python train.py --arch="conformer" --model="self-supervised audio encoder (BEST-RQ)" --dataset="simulated modem signals in the audio band" --train_examples=78125 --n_mels=64 --hop_length=160 --input="log_mel" --win_length=512 --codebook_size=256 --mask_prob=0.08 --norm="rmsnorm" --activation="silu" --mlp_ratio=4 --head_dim=48 --fused_qkv=true --qk_norm=true --inner_norm=false --moe="top_k" --num_experts=16 --moe_every=2 --expert_mlp_ratio=0.25 --experts_per_token=1 --shared_expert=false --subsampling=4 --layers=16 --width=192 --positions="learned" --kernel_size=9 --residual_init="zero_last" --optimizer="normuon" --muon_scale="match_rms_adamw" --lr=0.0058 --momentum=0.95 --nesterov=false --orthogonalizer="newton_schulz_5" --adamw_lr_other_params=0.0011 --grad_clip=5.0 --steps=6000 --batch_size=64 --epochs=4.9 --lr_schedule="wsd" --decay_fraction=0.4 --final_lr_fraction=0 --warmup_steps=120 --weight_decay=0.3 --adamw_weight_decay_other_params=0.05
Rows from block 5 of a small self-supervised audio encoder (BEST-RQ), named by matrix and row number. Rows with one number within an expert belong to one neuron, the router's apart. Each number is 50 + 12 x the weight over its row's rms, rounded and kept within 0 to 99. All counts start at 0.
Before each expert's rows are labels from the 100 clips, of 14976, where the router gives the expert most weight on average: "strongest on" is what is common among them. Only what is clearly more common there than usual is listed. The data: simulated modem signals in the audio band. In brackets: how many of the 100.
# router: router (model.blocks.5.mlp.router.weight, 16x192, trained with AdamW), inputs 96-191
# up: expert up (model.blocks.5.mlp.up, 16x48x192), inputs 96-191
# down: expert down (model.blocks.5.mlp.down, 16x192x48, transposed), outputs 96-191

# expert 2
strongest on: carrier: 4.5 to 5.5 kHz (59)
router.2:45 30 57 37 66 77 61 44 44 36 48 38 45 57 47 21 54 44 51 39 52 56 40 48 29 32 44 42 29 50 65 39 60 37 51 44 48 59 54 66 69 58 35 69 64 37 44 46 53 63 51 86 57 45 55 56 48 28 68 38 68 37 34 64 53 63 21 48 59 66 62 65 37 67 44 39 60 47 58 53 51 55 40 35 67 48 58 65 48 42 42 37 47 43 53 59
up.0:52 52 56 35 84 37 52 29 52 45 28 31 49 48 40 43 51 29 57 58 54 43 41 67 51 33 43 39 46 48 41 45 48 66 42 50 63 32 56 34 32 55 55 47 44 45 79 45 43 57 58 68 22 69 55 56 59 49 63 44 52 43 35 44 41 62 64 54 37 24 53 36 64 28 56 54 48 47 74 57 23 48 37 43 46 55 57 34 45 38 54 70 62 65 56 43
down.0:55 36 58 37 56 52 45 40 68 61 61 66 27 35 25 45 51 52 42 57 56 35 68 46 58 50 42 49 54 72 49 50 54 49 47 61 40 47 50 50 22 30 56 33 44 76 35 50 58 71 57 44 42 27 33 38 46 53 40 46 46 61 58 61 38 23 44 49 44 63 79 49 34 68 59 66 39 25 56 27 45 58 66 47 44 58 29 49 53 76 52 65 42 45 33 70

# expert 9
strongest on: carrier: 4.5 to 5.5 kHz (55)
router.9:46 55 40 46 65 95 56 48 33 35 46 60 59 60 53 29 43 43 53 50 60 52 27 68 52 67 53 51 55 53 51 49 53 40 32 33 44 48 55 57 50 61 39 68 52 55 33 59 51 53 48 27 76 34 51 53 63 47 55 45 63 28 30 50 51 49 34 52 54 33 38 49 52 69 57 52 25 49 65 68 51 46 35 61 59 59 54 57 49 54 35 21 58 45 41 42
up.0:53 42 53 41 34 58 71 28 52 44 48 50 54 50 50 55 48 46 47 63 53 49 74 65 52 40 33 52 61 56 60 58 33 50 24 48 58 50 38 42 42 49 73 55 61 42 58 33 60 60 59 24 65 60 47 43 64 41 58 47 64 65 51 56 52 52 59 44 46 55 48 70 28 47 56 51 52 41 59 68 54 59 66 69 30 43 63 65 54 46 55 35 53 50 53 46
down.0:65 49 35 56 49 53 66 49 54 64 47 44 33 21 60 50 66 59 68 61 26 40 72 31 48 67 67 51 64 56 42 17 67 51 47 57 54 74 76 46 33 51 53 61 63 61 48 36 39 51 58 63 40 52 45 44 20 61 63 46 64 56 43 42 44 63 43 44 42 55 47 42 31 44 41 34 21 41 34 48 49 50 51 34 58 59 36 47 50 31 30 31 59 51 61 39

# expert 13
strongest on: carrier: 1.5 to 2.5 kHz (100)
router.13:41 68 48 52 42 67 50 52 51 32 65 99 57 61 49 68 60 33 43 46 58 57 47 33 54 66 52 61 26 68 54 44 57 29 42 47 44 34 56 59 39 62 43 59 57 43 49 52 56 45 47 45 69 37 73 56 55 43 38 39 70 33 61 43 52 39 64 65 59 44 63 64 43 51 61 41 43 61 45 54 63 66 45 30 66 59 39 59 66 35 65 56 54 50 56 77
up.0:54 47 48 75 60 46 50 52 47 40 53 46 48 77 52 38 60 62 48 51 62 56 45 42 50 74 81 50 53 51 58 52 67 53 63 42 54 55 70 44 35 39 40 40 46 74 40 58 56 42 50 42 19 42 53 54 33 66 50 39 44 56 37 46 52 58 44 44 51 69 33 60 45 44 58 68 64 48 32 51 61 47 50 44 49 58 48 67 32 51 28 60 40 24 57 43
down.0:43 41 56 26 74 63 67 33 48 49 38 53 41 49 67 61 48 42 47 48 47 61 60 47 59 46 50 51 48 61 42 37 52 39 54 44 50 48 41 46 71 45 84 50 53 62 32 47 61 64 74 52 59 39 35 71 48 42 53 50 58 54 37 55 34 49 38 43 25 37 49 66 52 39 49 46 55 56 67 44 41 51 46 50 52 54 43 52 36 31 42 51 72 59 40 69

# expert 5
strongest on: carrier: 1.5 to 2.5 kHz (100)
router.5:48 68 47 45 55 75 49 99 44 46 58 50 52 31 51 38 52 55 43 58 50 53 32 29 52 49 50 52 45 46 68 56 42 40 41 45 48 71 57 53 54 54 29 53 55 55 40 65 42 43 54 33 53 46 55 71 42 52 27 36 40 30 89 48 55 50 56 45 75 45 21 67 48 58 37 51 60 47 57 61 48 43 53 41 76 57 53 51 79 53 56 62 51 53 49 37
up.0:42 51 56 42 53 36 50 29 71 41 33 42 33 79 69 57 71 52 61 33 57 39 42 60 40 75 47 48 62 41 31 40 66 40 65 64 54 69 41 56 36 53 52 60 36 49 40 41 55 62 42 36 34 53 44 58 57 28 45 38 79 51 44 38 34 58 60 66 42 48 57 59 55 19 50 53 32 49 60 39 46 67 56 30 67 52 50 57 21 69 50 28 71 49 23 73
down.0:33 22 42 63 68 48 50 51 70 47 46 60 67 53 53 39 76 63 55 50 65 47 45 45 70 63 36 43 53 41 40 56 57 49 52 33 55 46 50 40 57 51 57 54 59 35 59 57 73 60 51 50 43 48 48 52 65 52 56 31 74 25 43 33 40 47 37 50 66 34 49 38 53 36 53 45 39 49 43 72 50 41 37 52 64 70 46 56 53 55 57 61 50 53 35 42